From a checkpoint of a small waveform VQ-VAE: waveform 16khz input, adam_atan2 at rate 0.0021.
Rows from block 1 of the decoder, named by matrix and row number. Rows with one number belong to one channel. Each number is 128 + 32 x the weight over its row's rms, rounded and kept within 0 to 255. All counts start at 0. Numbers have three digits each. After the name is the row's rms in percent of the matrix's.
# convs0: first width-7 conv (decoder.mid.1.convs.0.weight, 192x192x7), inputs 72-80, a 7 kernel for each
# convs1: second width-7 conv (decoder.mid.1.convs.1.weight, 192x192x7, transposed), outputs 72-80, a 7 kernel for each
convs0.8 098:153155133158147123197149179178140123153129175106150139150097161226127157150164171150123156193135156155127124126145173176165184142115153110208111158125127133183174165149150152172176144173152
convs1.8 087:031107110134102140128132120128141119103100116094135118140127066092096088082100113074199143104147092167121148107108109111084084073124119164180147100116127108168118128141076123129151116139131
convs0.9 091:106097086085105108125141135122138167105163138120071137146172152047147112172148146109160152171117151104095125152132142131127129114116126083132192164147113140102145140158139107103126151149175
convs1.9 074:196094149123113133095148115157147150171159219110135148138146158178148135108149087170067094117121116118097130117066153103058160171123128155143129167181096134106112100150172123126090098106137
convs0.10 101:100125141178109117087189155148182094124115149130143149096120133142159119130102143119123161112131069109116200151200101176176155137168172126129138145179171192146151141162145139131148166120142
convs1.10 099:164145132104148141142152136152099146109099135119112161117122069114136133153127106134150065094112116153148128099130090091155100141157147131147155101185098192028200094142140104154035174095123
convs0.11 109:147171127141129164131126143140138158138124159169117102173135201077119135158102185134156151164141143101102159086156139158158172160143135124152135163160128163142164143127149114169132183158120
convs1.11 084:156175132130127085110082109108127127145152155089116116126113134169105159128118151078095065139061140057116066096116126096106170112104138115135096161110173077145126105159152179091147113097120
convs0.12 092:121145110125079083121117134107191189191160130123118148109168095150126112158134167157156147096103087132087130135136114142159130095159099170122173125141081146025146015166132118126074162025167
convs1.12 095:179144155104133111132130104162117148115134175093169080160087131155125152105153101149096118111125124114132158087150080128077110164081183054217043175124121174086163091170118104167050152078137
convs0.13 103:059096067099161102141120150136181153117158164152141161124131152075089073167106196086074176124114217097159125103142166166190145111134147129124115152156143146158175144184182126137169138146182
convs1.13 097:188091144120134124147134109109123121147144157102145138146126128121118125089152094151087095122197127173144176122171104154115097202085133077109109128150121108169121132152149105136140138116163
convs0.14 097:189181170116168131189149146039106144114096131072170104157200125133152112127143077227076175142124106174110111129096125123140129140100128128106183096128137127147112111092167159131117132063052
convs1.14 093:116139093181095069000102143111159148130141137155105177105151191106147080161097140157125131177102157171152144138118098074082207145162084152115169117124151104117124115131130134095123093106136
convs0.15 104:138155177133124145096161161134115159140172156144098152153114173230082147124115163117123141113120169134188144155148133146119168109145106105168080183122116154128136154109157138177151145189126
convs1.15 108:052098090118089087140138134121135122121121053144116136122117137064096123079092132032200164141150179091187124102107116096120131081124109118113119184093134114143119109128036149086162088125113
convs0.16 098:141160160148152139121165159168145150128144122107131146134135126220181118132132122132094071183091195127134091085120160145134142186143151136171095124079121126161143181152113142155142164167160
convs1.16 108:065156117128104116153069136121134131115128038139107125140107164127068158092202103141108137100128086158089048192116131151146149046178079140119113167080152140119155106142073183129121146089174
convs0.17 088:100094113097110135153117133163127159124166129152125143133147114137137129129132161128151178168149148134062172161141132140164144146161154126132129067139102159154173162170139154139119152064187
convs1.17 078:193118148148117146114158102157117156119163197124157145165110145167125137108151090175080121134119132108097101153092158077097042161132117130145117181174093134102147069188158119122120128075175
convs0.18 098:118121171132184140190134152176183154154156140151150162114100156122137143174153186124067118142156201158235094106153175210169195115128110131185125098155143184178173144180157141141173142190162
convs1.18 093:104133108132125136142124137123125108112118063155086161099122093057134044141108125113108089124152162114154147133159118165134103134151134164089128130069174131156119139169091153105147115130160
convs0.19 101:167129141138120134059150165120117132176150127144169078150135207107106110153148182152140165162154130111123168150139151147108171187123164097138134164166123165132169136134179145169149154090108
convs1.19 085:177122139147146124070103106118116131135168139118087115060117118139110119116105152061085129125130156050191079114061079042119194154116089107085081108145133104116156109171155146127126139127088
convs0.20 098:098160120140167144190169173158145184196136146113132133143096082125128118154107120112130099135128113070110143129085117091108068195108131141117128122162128128124099103142141134134108077126140
convs1.20 096:118084104128114160127129125129156126158119180133167138124145043166110144091131128108111177106129105075198141104144134133156075183101154101117163076131114152116125129115144064165089137117087
convs0.21 105:117161103143139143173141145093143107086095169101154156100103075177114155116150146153145149145137136157174094167145183193156204142154150149123088000145123164150174116129144145138144123110114
convs1.21 096:082084065129162117213159125130101123110110138085097144093141100140137148147085166097147128157086148121148142127066161108113100147094072113123095137162071162099143139118123077137116139166108
convs0.22 093:121151148130152123131114158093099142112128211153119140097124142118131132145178186115200119155183191187196176125171140149158119187114143153049060112163140135134097080073136145084147037096098
convs1.22 106:153117118133129125111101091111122149145147119057162084138112070105095164116144170097169135149178137156183123079103132042134043132085139092124115072140123132129151083101122141151132138068096
convs0.23 098:162158169150130134138131164123138076107113141132164109175076144145133153128149139145166132153104079135047110105075173117186116156153135086131093145124152132172145140167110153156167173134182
convs1.23 080:123145105153086166126161140143141118124082176155102156116144047158137136097163136125083081130114129116135160154132125131142091153170124164087168056166075118112081146087135080116119092140131
convs0.24 103:201155188154139138115146150154092138107116128193152158161169188099177143159120149109142162116117090124062193180174119143102132157177144127144107158148153138101161101157131134159117169078146
convs1.24 130:018120063121092124112138131137117116119117093153112166120159099182075141126114120123021202065176113164135140129141112126123124071151115131102162122123133133114138128135171079141119128133123
convs0.25 087:165180186156128164052158157172160155159163152174141116148125197145154134134212132157140151111175107165137075134121172149187134105122112074143084212150181139183140174120135178142162140165121
convs1.25 090:113167114134104171118132129144133135143123081125084106089092084142101139102137115099127130127113155090139150121141133104165120121107101170127170133116099132137131134104086139107137102141087
convs0.26 096:083133097127172144161165153149159155127163121142157118143101119113137095196118150129034126114132216128119069075132113161158163131179173120174108095107149172148203137166165156168169173164177
convs1.26 112:177140119129101122094110143125140125122142171132163155107163125192097138137116174128065113121150182098124122124131083134110113208097200147117135132050183099147127138193117180113159093138161
convs0.27 104:119146122162172140213143180158174152163152135147130160140149136119125143153149190147094117112118157151182081115137167191178173162139151157183132152126137171166171151149152144174170160177193
convs1.27 094:167157125155128136174153143129140136143128218103150089121124153165075172086128166151055128113126109073105100137119115092084100191136163117129140139113117149129124118140098120125123095113122
convs0.28 099:088096115146116120122148115145094165152181181134101134119119154142118194117140156136141141129135141044112195143135114154111158159132140169152129169181159139160146107153149142128138115107143
convs1.28 077:159157133122121115093066091096118130142158116098088117086097106101066089134092085148138123148110161133113065161077159078091073126122025129095072150168103175090154134113155161127122118113096
convs0.29 100:168148150148123173116138143148127147127126100152131160135086146151114125148142149105078151117137162077125140129174134153160095199159124122118121093164118169136169137156175148139159147143171
convs1.29 090:087038108098118142162146129121128119122092085173124161166125054073176100121143097145170079167116106134133110102173100160136033093109139094157124109132111111145141142092100111104136168115137
convs0.30 092:195174176153180161119189163162152159128142121181173163164122164107158130129118147145167183159183133088093150157118146099096135167134133130164152146103125119134132134159150120129166143127157
convs1.30 089:074086064097112130146106145104114136103101090146112127154124170093082118090166071174079205166192121181109109135127132156124143091107080107106129165067157119111164102167086149103125145116166
convs0.31 105:098169123141161171131148180134181154192159149138141138148083153127126120136147166132136129130157133139181132138140165151164157206141168151171131156159138155174151156154142165134156160173155
convs1.31 079:137146165144144129160098095113119138142136098117111068102072041030167058123093155095161095152095170086175115106153113099101085120097138113112138125153136165143155126048130146144133121111050
convs0.32 112:105137166142186128157112120160187172131189122125156111107129107115104111161095163080102147131081191101152103120143148166132139098140104178140157153131128132143144120190170180141167136130189
convs1.32 120:138096120159130133189134152127157122106094121132153138152109179124139142090181148138104135108214083175109189098161093125167167132090108109102101179088144091208095131094103109106158114104127
convs0.33 107:129187144126168093201140170107127129117114190161149208177202069159127130129137098180093149165157175159186107138095192163200147176150151152117098078121146161191157125134167137167166142109122
convs1.33 099:082113120114159109136153134136129127087083144122146126085085100190133121177069174111111122088099185130174167133132132062099119145122141140090083095136098130112107148080140085158102121135086
convs0.34 098:107172149154151128152139173145135149120115123157165162079189033095130188143178137159148159112141144117092096121131117143103152105108111133067166098088147149104141144133144124141105143153114
convs1.34 091:164070082121112133111132114106121121108156185098152101120088131110110139106113109126093099120127109160125148113074123048080106170074155118122145088141145126130152097216149119121140120134163
convs0.35 087:062104131101124108150149128068146107155110160146203140141128121103180158130152132136123136111135132118120133195135135144141101049150132150163125132154138129152155164126149136141135155154121
convs1.35 076:155147132132121104155098151109140127143146104178121167134150108059197094156118136113119070127102104140060098101133091131087106087150108150115153110088175073149083121085141143087133081108097
convs0.36 108:174161133140157187127145150125142167145146113156115160172113160090138127161158144214147173109139135146144121126107157162152193180181115138133120140148139179160131158133140159166148144166150
convs1.36 082:171112132143133098120086121106136146130150100175106089102048112085182080117117069152060107113137033143067132137138099108108090132156122106167136124098164122132153090147164156120143135079148
convs0.37 106:066127128128140133180141171106136032120123181105157148158142138082139133127134153121112137148153130135176141099158111147131161129102126114130125111151137144172158162135144161129169108129122
convs1.37 141:138151123154121117115124112113126125123148150095127152130143098161086142152147161139083160122150136099115146141116138119133155194133118173096135105139094140130161089183137122149148142117169
convs0.38 101:132141172157186178142124175134156155161106150124121172174128133120156145147152150134156111129098193154203089146077182143173200162133148173208129138154123150154162131135136139145144148150161
convs1.38 117:105073133121120144127154119135139120144116096109158097165116151133140140069179045198076130055156064188026109090131105149052105123112128133164089180134092140187090156132148046151140117122142
convs0.39 089:120123136152130156159097158170150152152104115129132117073123119142148158174146195158157157140129189139171125138136164181145134126125151119104131089125151169146151120119132170147165118148113
convs1.39 089:148115107153117173162146127117134125145104117103125141136147052068133114093167098089114088110144061172137137112153112146098070167104162120143124082154112113122146130141111121108125141119155
convs0.40 104:126198113106141112199126163135113119113125214110171139141137080143124159134186117192109109184171146151110110136144167176151147136114128111185104087167167140147135144109167132144124105140083
convs1.40 085:094141134104173117183137145131131130102092161100116110100076094133105093175069162074152088131068142138157130130080107046092094179110139147144100144127129123091142121118089117136117141136096
convs0.41 095:111142140149151155108162181163132147135149151115125141117137099097179151201140115172149169155147110173116180159185137132137041096097090128067130177120141145120142089135139155136132140127117
convs1.41 112:057121119145159155184106139130141123093110107172104157120153161146117109082106091194140169118108104154037105135141094140099129065163098158186122194080142080152114136135059156107153122145151
convs0.42 122:148140128156100131088121129145111134137136159193131124176163148058130125122133138163209175160157122085056194160140148153146160154190165136174130181192149163144143133130171156147130145150118
convs1.42 075:180154149122130098070075094112118130152173109120100099129128181101134095133131116120103089124097106092087050080098109094104178096106107106140115148114146124130101123137184165134131106107124
convs0.43 101:137145187148134117117143142160136155147121118130139104119137152111151156165135130149109119149148158094189198117166151186148134166137172162089139104118132117159147176147156112159148178193133
convs1.43 096:181094146087150113158119133121115117109112125151125119137094122069164073167102112128161025188067144121093101107102134096137114150124167104151102108108149106133120137126136131129112136127136
convs0.44 103:095111104086107196072132129112114128106099140135144121166134131125102112139166102150162145111163078151077185135129150120104109098100095120070153032157095137066153080127157079153027128048122
convs1.44 128:169141194138190119173099095109088134115133183110171111156071159209112167117143105171056149069123083151087107112123107130034108177066194060209036214108146124144133127135141121145113144094129
convs0.45 108:183114180122173126131129150166147145175103107144105146111176079139147154137159081191122129112183121188094117149131148103133075111130074177076175042063139097161138139128081134078138093124058
convs1.45 130:132103098125100153094141165131161137163152169119128145156204156163096159107178063192029190058142051188024187107130131130153150157118130146153198135144168114159109130149191120154142132130179
convs0.46 112:107143126115131122145167165134171145172128152154147140147152117082071136135126137120192150151157119131037154138151154120109072133141088145059141088143142140091139094141130128141085138080124
convs1.46 142:217153178132172141181121114133107110110113204090172102120110108209096156098145144108045180078151086123138195102130101108100053237062207074175085145105148134133107119158126127127118092131109
convs0.47 102:114124129122145143142134150125163136163142139106119132118157104175149133125170069213110088137136161209145068153113132147138202136144161164136140109104100155135147155139128107146134138159132
convs1.47 093:156092125118114115115142146113141120132145143085131100111158147088095074086120108087072166078150062131093195114161064146087159193109130087135139115131158118189079150135147123125146072145104
convs0.48 095:120090184119148125117119126150130210137186156119088140152074154151152132177133109173086077149124163144185144135106142114140156159134139237145122131148119119140114183096175126155155157188148
convs1.48 078:141129117151121142123104096136137132145141187139127134081129066082134108092101090118067124085123101115092167157138145150087112135120148109122130069183114178143117149123192102158118107134086
convs0.49 097:113118111161144141167118129157157132170151114122107140131101078185147146179148201130063156104150122190217118130114172175163130125118152065111102129122126155149123142131157128142183122157150
convs1.49 090:107125142145106145113152143141126112116070051160097180087116054083146114139141155125120097088117157133162140107200107146125099118170148166079136030097126100102105158026108133140105129157111
convs0.50 102:178154103133157147131164155096099159179164092176118173130117174078174133146113157128162104142101173082136127167125159146147149119136082142186140176140162167128128114139154157137120114133148
convs1.50 097:171095151108148090143112113126136143154126172129139091185112161163123133088146051185068142135149067198098156147139117132095093167101150078197113171179141146117147120108185089181097182107132
convs0.51 097:177165185153173146141183174160153135138127151146140125143131125173175150110178157163156194204140140145141107117134107114095096178151141114113150133109117110136135127168123106119135147159153
convs1.51 084:055094111125129123178153146132127111094087040146138141163141110056049142062133069103144170124145141155165090125101118116106083064139136148119165156095154098143151127168089113104141145129181
convs0.52 090:113119129123118124184117141134142103167165165143185133170126113088141153157166168150169166137185175112160165151106147084139151159169083157078154135133148162136160161108202142160160081184079
convs1.52 069:133134103152105141101096110112141118170146192096187144155114111162080140073141098138033139094128120139091131115115116137075150160098167084144109127201121154148108157082197099187149115139055
convs0.53 106:147167105155120123123147142169176160175155152165120106139124142058119146120146176147141137108121143135151132116136156140176170119174155098185123128154152165137158161137151143173147158168131
convs1.53 075:162178140162123128094074109118129139135161169111120093098070132193106113104130080139087052152098150150076084129077106057089143110116108124131067137178124128135114127158189134150119104097122
convs0.54 112:144156126154114135155172120186185108148139177127157151172090138108114112129165164130227201138121172162187131121135123130095104181240152100078110116131144142066169123140122132154086132121123
convs1.54 140:126055122129130135110138169112115152138110117076134154185093151095177126171165089167194055169066103166113101119186183098134141105113161114163120162130132085142116130092121124110161126112135
convs0.55 090:065139129131111104124112117096178092152088168133154094155091173087177132138171141147157137111142115113117158156139116112119136169121154157160129151169097142141167176117147105169127163169098
convs1.55 089:156145140130105127144097126108128117132149098174126172126152115085185102160121157108130113116093109114079112108137116173084166106136131141153150133101153089177078126095149135105147067141077
convs0.56 119:143130124071158123117154194153141177126133141157170180144150124122126142129114125165189157214135133138076168138115157155087148157118198160113140124177128144155057025130160143085137077061118
convs1.56 145:090148148132120120118119077109135129131122128157161154109152113183127160127135122145039165086090137150109179137135148155119135164138127132144121112150071150160091154117136117153140084156126
convs0.57 096:107048122137119121162134131155122164101114139152142161114132090113125150170152138162184137154148128115048131157107115090193103107127079161156160104120158067094142158121125150108111107160110
convs1.57 137:121117155092188140175076121133094136167130089131138090135141093106150094119138109104162097083114091119095092125159100133102118082151123101145091166096160167085141147103102138137061210081132
convs0.58 099:110110073075113081158168170159127179138180193091125108132189113088133109172132176167212135142147152118012175150144146156113121166101153095106183120194133148151148130149136145124128098098159
convs1.58 079:171107114156119150114118073140123145143168116090133116133130088051090130060150074131128103115129126115140119149108125121111099144097117117157176092203057172104154121163157110140134142136149
convs0.59 096:154175113163074127107154102133162125119164148094125132106070095107131165092168142194090152100104121157120139166133184143255154164135142135137098076138120171116134147143155125159124158119130
convs1.59 095:108130102141166135180143131133120121107100127078113121120089167154081130118073078172079135133059166108116094142073164101111055122129112149127107141121112148121133121105128084117164125144115
convs0.60 102:137147113161069150047152103130141168074135188113186077109082117133132124144120138156118131059120084088108133172140075111084100130130182111087066138154137147118118129081152125153118157152068
convs1.60 108:112132101086158087179137154142113135117111099166114127120069124116158108154122085164146085109110063155089046189079132129123106114195092131147103137065190072125129131078060165086108151067110
convs0.61 104:124118161138140140175120145139081082118131087092112116068183104171164143103155084185197131087144146137116185146108144113118114209102049079141113110125139094180176151133116156107166129165127
convs1.61 110:152096120114104190117161159149126115120112106114063111158147137125133138129154087165090145078132070174079136075140154154112161147126155133152173108180105102119089179122197081147107105194128
convs0.62 095:150147135141152129159115132151142135130120162140164149176120230124117183141179138175142125153124184149182129099133125172135181173126148136116150142145147150146150157132160147143150161166120
convs1.62 083:159133138100140101077090119128119131147142053131089107116120074064146061168145106111055060165113114105114090084035084107091128094110110094130114094138148141075127131070153182120100155106092
convs0.63 099:158165148182161143186144142165145138168132173124169139120189073150154127169179122192149169144123141152155127128144121129153117138110130135127156123155132139174137135143149147109156108106150
convs1.63 094:050102085112121143128153133131128121123128087190093119158130151082170051088136033168164104111167044192054134126151073128104136086187079162134166137134152112176108138167090133107173126140166
convs0.64 098:164155110160082144070174127154090167111143109131177147153139166137169093122105146078123158133081063090100205138176127117161120150161162107153123148163155159138156135147136158118165149072156
convs1.64 116:040123075097092101074136125154117129132110060151101169123156142123112097139118083154053170053145114165133130126161117134169134022166088145085177133143122156109132163117151115135119122144104
convs0.65 101:192098157144185158126111078083123130144141080194130178173187150062139144144132134133155161188166171110173124172123134108122132122181144180204148183108160147107162063120126150180096147071066
convs1.65 098:151149133137126109004076109114122127151150190097116108139101206192080148123125138152089137105157112114140103089086082126091184151127154097160104152152154160115136142137176120144125121140110
convs0.66 097:162189128132125096140176152119076135108136113089156093136088167160167135153121141104041102118108084149145084102144118163115155146156107136127062146156129154132129089141126122135140134113148
convs1.66 099:062121097108123088136113125131118122111118061150124142157154125041143097146110128081124122118098141122163109146136090145111155016167124123129153182130131140101156119176129139114134119139121
convs0.67 111:147152068152074167098143135108113141118127096121155151164166188100171126147109156099100104149124080119169180157164156153045159215101176113133093200162137139156151107148154154143108152041143
convs1.67 125:064126138126110105131113091136115134125115086093126113125133144150071167091133136094118164076133105094170103130147108140115141074121160113148111151175076188105190085172178071186127144081154
convs0.68 095:148109157130148174132114101118111118183110090093152104153104145136087149113142124152091105108103108178167119134146149089145133142152119150160169184132155118151087143107154167102177146126101
convs1.68 103:110134132132128103039104150109145126138143114129099124099139194157082113107093196045043159108128156069226118108116121069149181131111099129094163108111136118156128129133119135101144099140096
convs0.69 099:172160140146106137132109075138131104139161124157126117177095255074141089164086192073164190127128195110137126158147161163147175079128148144187157168143158163119170132119143171174108136099126
convs1.69 082:157146107150145087125091112104131130153149165115160136152119079205067183134097161058100135106122148056165105093110128097098093159101113114127090173125165101161139094132159140133167135100104
convs0.70 104:189104152115168093182113141135143166153168113101134130155175078176151131177142096169152156131103121182097162143166117137093126126087156149130227087110129128126129152135171134182136117159096
convs1.70 091:157092096111113166045135113126121126125151139117156131129152119076161119132131064173106120148117101119084152133109126106114119132104144083127173066184120175115137109193175112155118128126175
convs0.71 098:164160187172159181178118139133152098172146137178156138168162092129173124156103172098193159142145132184226131132093155107153148158160167147136173099098146132175159158168138184137181156135169
convs1.71 125:148135132128119126065121150131130130119115123122111127122101216155070111130106102191067154101104149118069083092097108097167106169120151143121121168095121135102145116127123106121123111119161
convs0.72 107:127103115100058047073121126124115128120146131156131128122112124140123137137143159154172148112125120154070137159136111145142158097183108139116126132138106140012135003145149116138030143000151
convs1.72 112:177155148121141120144121110148105149109131178090164101158085131160103154107151101143087123104122108113122150075150073148066120167083182060207057175112134155096173084176115124143082166069151
convs0.73 090:085131145083115130112114143154140138136157179116141113171099169134164140153146110118184129134166136182171159113057144061133109223159107162125144131103097103165179163121069107120160163187124
convs1.73 083:166118135121111124120101118129126111155124135185151123116138037092136102128095122082059171107099145089165175090134089138083083158087170082140102042135125158119099163085176098178113110164042
convs0.74 107:137142151150198116162130142123164143164107119112143143163113117165143140156163097222086134122136162149176130108145149164141161126112130192134181065165152146147131137124158145135129120160104
convs1.74 101:147098112127133128083127135111135127145159105100091135140175136082155071115088124029090121144102108096117164084141106129122145179093108140118189065108161094181119121146135143070169107139105
convs0.75 106:111117135166146107156121172129148159131120119137172132110096156083113129122125144072083092164087168065148139129179114181165140090090078150116126123154131154161153184121125150133186135184118
convs1.75 120:197129139154146167154153169119128123112125166136160144136082118163100138145141132147074128113156130116103141112135119161124128187130146152133120162114139101138124106151172081127143124112138
convs0.76 098:194145120155131180170152105149147117120122121111146166126141201147143177084171103129058121054140122168154098151088163146140152067139133131087180109164159137117155132138137164139112154123135
convs1.76 099:097099126121160092124141145156125141124131126136146146104187157114132123150081150082088113069122109118166126105075095123140199124118111123113120135118105146062155089133135107131089151096093
convs0.77 100:172150118128146137126149153163149139128123141164103140120090128069157127121130145140111135139135216153153139114149191176175131197153182162100146050136147143150118129129164157166136159148139
convs1.77 095:132043110096102126155149140128119117120093158163144128121120028101117115111141089121123113162136121113178120135135097139109056197080170066096129063138125142099140128100146106138110142105148
convs0.78 096:043093101092176106132137147127155131146120175104180118138137133101169152137168084180092096174133096110102204149122131153111119091138170172111161149167150108142155173185139147131157183164194
convs1.78 098:137131142133105131135112131110150130168124126149125175119177116065210148138140138115151079127072085104075116154139144152069159124125120133157170140136133121153054202058143130110136056148041
convs0.79 109:145155131126141115132151156140118139136117091170141157126149097070118129153101120173166169125144163085133149173128147148133183154153137132149161091148147182123152127095172121181102132147073
convs1.79 076:192125120132134091059093102110128127143162167112095099103112185114100100110094100129081128174089131122115126120084113091105218162094106103150134092162148122141141122194191137122152128117147
convs0.80 099:101135135144183138173128187148155117168112151165093154114179078183134121146165126163132111139117096164114117110099120135135153125128150139130125110152106159124137110142129160132130126121130
convs1.80 078:049085101073138142113158124149113113111093089158126160149137140088146094130112109161229108132165114154088094126118122147092119090137103096156103144173080141138089195118127091151127106203091
convs0.81 096:116132144141104159156139151165138130169181140129168139208143104088148162150173148182150181122165174102098122138116139111150135149208087158146122159164154145139139174084162155159149124149129
convs1.81 075:088118084166113122141088103125150133157130155100136173105132086119107085072102091135152107148105100163110105159137115145070122107127105113128103145163113174147104158051127125166147111111088
convs0.82 107:102095124137167186176111115147174124159150109140123207187149171131187150116091125184104132112186160209165103129087144161187124098124172155169106143099127097185147161155133168155173177122131
convs1.82 120:107174137142169114093166129162132128090068085154124173141154118079114077159104200073149122175071157041201116103081096086174117140149116181133150064139123136117133147047096144103131131161064
convs0.83 101:072145109172136098152140145133135146162124178167165162185146085127104152133133168100173160121166146098100147184113158096163142123072157105193124115128164113146129123137139167133131127131134
convs1.83 110:114183128133127119080084119127112136136149238113134116122114178255052173123121130180047136082099154104095128116097110090074139153128110156138099162117153173090152117111159141161086148115120
convs0.84 107:082123117078180152177111149187162170145157156087139173093224082102142125156149151131158072160130105125049152136124141067158114109132116127155175148129135180152153141163101136188099143095122
convs1.84 118:168148143160120151112123123120102109134151095129129115143098122016160103130160110105205077174118113139156112159133139140114181141168114129135128128096151125103130115132089161103116138084140
convs0.85 095:111188115177117151145125169154178152159112105123141120130102102150105172104110132119102148077117144117122074088147092148134193193154148141179135173056142139106138172133081139121134173164137
convs1.85 102:162109088132121148071139147122142136147145162134101146110151116088115081180072163085129072148050135092124111141123129150147156150139115146122188058118140094142153124126101135069153121112099
convs0.86 111:159163149161176134220124149141136157164154137142140143138148114177114139130154137183111129131120163165164080117137155189161190172111181186160187107127143173163151150133193141181163148168144
convs1.86 086:119146130171094147091112105118130148122143095070100107128087111084154101102113069165166097119097103211059156150114138093082129123131098180133153072147140156123143100153121141145152131097146
convs0.87 101:177163121105108081170133148116134107135175147137115150156147150172102119166127121176105145136159198155151141128162110154106198122141138132138112119130121140132156119151159108143129143144118
convs1.87 091:157122104117098090000093103117127131136159090126150106166140110046154124103168082129157110152133130165140144090110115109121143163105101109090109067165148122151098093176154137123143095066123
convs0.88 093:103134157111147206147113127133109104167142126172107159175200170077106093095141106159150110128183111195158129131088123164140151122127123135158167194139141149137134111117114164109121158075108
convs1.88 111:126149112131132078051103133126133143129161109157087143106127185118132105166085169105091129121092162109156126133113088105119195132158093133107138106121150130101159110165131154109125133120133
convs0.89 100:136175156171181152204125149156158146176116133129137149135159092201113141182138112108066097064131119188105065113123088155125163098092148180143168083129141148162156167158131134142195126188127
convs1.89 093:075092111092145127106177155132144119136111121109166137115149101126094105141103132105058157116124107133067178166155149134118139121103152100133158065162097113157092154123166070127131103147101
convs0.90 100:169180129178120182113161095107126140108189076120130168177122194183123157161133175065140133188087153154132136110126155104121085134106134141163119234179106160076068112066190093144113067098127
convs1.90 103:130105123116131089116120103124133130156127084123121135160128153082120135073188049170117116123155087157133120122112129131093063103096125076140093178186075151156105156073139098138121139121114
convs0.91 098:113127162130161129161172169173149134152146173125133137122108121177108147150158132121135128134143152119158113129131169182139178104136091094140093115114162140157146152124134169128165119189145
convs1.91 105:050145151174128164205109124133135132125115057158103139105129080091134085121119129068217105150097140095143113135099060098082058046159113163171139163083133152126141104139035168159148132103156
convs0.92 103:148149082122130131151142135155128144115166141115125088140122158005160104161126177055175150175122203068130158163158174156135157121124157124144109167161140178132146115139165139144116113092153
convs1.92 080:182132115141132121112111108113128127146156185102110138114142125197070138103145101113042121120139081122083048143085129132106090161083113076134136148204095138144111123161193099137144118128142
convs0.93 103:103118154126125165093138134160115178138160106158141164091134112106102142142129158129082143083174138111150091132191144162118150144129146175139137122002136136096165086160096139178130190079163
convs1.93 102:174067129116145091131168138161126160115148204127193094158103132110105103127121120139101100146122104135102199124150081107103125183090182057148093077123142131105157096171141118146080169071174
convs0.94 094:107116101059076160076140131147122133180120105128147121123107128160128108103101144116112112090147100122225164127150116096180144119129132110169115132125166094154138140096116163122162120151087
convs1.94 115:124102135137161083054112173129177129132122097139114141104094220124123123121091120171157113137134173109200086092124091083102105150068142115132142146113143127123112155101126155114117104133095
convs0.95 094:129155147139134152065157142171166176096146075135124107123106144133115165108134175093111163126166142091192080112130129133120148167147177134081137061059173127124122145127138168154114120118118
convs1.95 084:178073113097119114129122162117111125115119191133154128135108089107081096105120105104051117186138138122134113118090130118155072168084135093080134079095156124103173104156142124127100171087172
convs0.96 108:204150138150141132112165127121135131137146155144161154196135187232122146141142101195146150130120098164113197106112134138141165154160115175146132149141117155124117124081125080124100120090154
convs1.96 087:151108134147093098092092093104127132148140010157146111144123117000162101093167076127198123132129088166139113097134077096114115070129128099126145132158137152177105124111130136140169100095128
convs0.97 098:135113197183170124122134135135165166119111110178122176109034106080159173140164164093141159118203126096222134115125159159171149142128095178124060087134179127144153125146144143142114166131139
convs1.97 119:151125058153120145098149146132134122144118131149125175125170132108122148103105158094189039143079151081178110164099139152121141132148135164125147089119155135128154140109122134082161118149085
convs0.98 110:153169132161142107134153156165103117103152146154137151166054118219107115147101129140107102184123100163091126153149148167097125139154108107126113131123137138149092122139126159132159120134155
convs1.98 129:109103121112118116151105146130125120117111000152142129157118145000171115113128098119229084144108150124126061138121110118100128030170138130151133187091131152111139127136096138120126129122148
convs0.99 103:097117194114142166113120118110095138123133140208110150124197153034168120144200092186255153237130156106151177207141141132141097128145093122119125162163146140128113114084114133092117119155091
convs1.99 089:181136133134130119077100111114137122147158122124124089143065207100108122110149065215072131118124086190023113111119069121084156163111153093154092115172133124156115129167200113146136131105199
convs0.100 103:103162140154131105186106163124169122146117104116106112130112143211081138161124212161109108183124135163163110116140134145156134145142218165128074115157110124157117153125137155114201112199119
convs1.100 098:070132070116109130105156166116124105114118098127110119113117110140095097131112116097041214080156073145088160106150078121113118152157104157079153093107137112165091152113092143099155101144102
convs0.101 105:099088161092132075090144166138091137123113092184107162137153140204110199154181154157186106177128144098030159159144158077126056111148124135068108084135168102131100064113102160066120123064142
convs1.101 144:202128151110123164159133107140102108096145174134136116094184072147129128129117195064094130112128113045132143098149059128190085182118160077112170050141124174101143067183145113163103107117152
convs0.102 102:107082135119137134114124093159157147135157155120133143088176125106149189121172117117099094102161166157011178157140142135236169109140073143127119135125135179180158183169062141157167150143177
convs1.102 130:150162124174101141128130148136131109145115099141125162153156049068136107105160122165149095138116109141091132145119127114141105142169120139156129099084154095137100132105066173079164102118132
convs0.103 111:120150158151104127080150147133115086113096157142132129151122083135130140147164145144097129105106046097067188115203110134182114096127104118081160079189165184148140135135151159122159133116150
convs1.103 097:124126131115112135172168123151120116103092136140121128079125050109146115101112143118151078131109139127123146107175087100144098140148163132105148109197071199081157073158129070189065120093150
convs0.104 105:127129136098163127197137179135120138147094114127116113151121095207176141169128106177097084123088087142090095123149147124101116154048143147122183048146117129148124167141168130144127118188150
convs1.104 095:092041117105128138122166121129119123133102022142124152116160075011177111148132102112161094128079137088142123128149092128087096089104130094124157078137121132152113129134142091138155126136158
convs0.105 102:187074158174173120136155176106159145173152102186143152170136136065116095145140157165136131160116178141100100174116130123141161157151170176138185125159136160136154136087144134154137163134064
convs1.105 100:148149116120143112008101124108123136126165144100084144075131199118128142157084153093137079149095138055126078154118126090117255132126111128088140122140127133099175122136159137128114164115101
convs0.106 110:165142150084170088174147149111141153163128186123116132117189059153143132133176102124119174133125088160064150189144150142139158150105160204177182141138165151158130109131160153159127108105136
convs1.106 081:123134095149099120003083093099122143147155110107144122162100135108128146092148039212138129107112084154089116145119123129081110092141083142135145118170144165132172105103162139157153154113068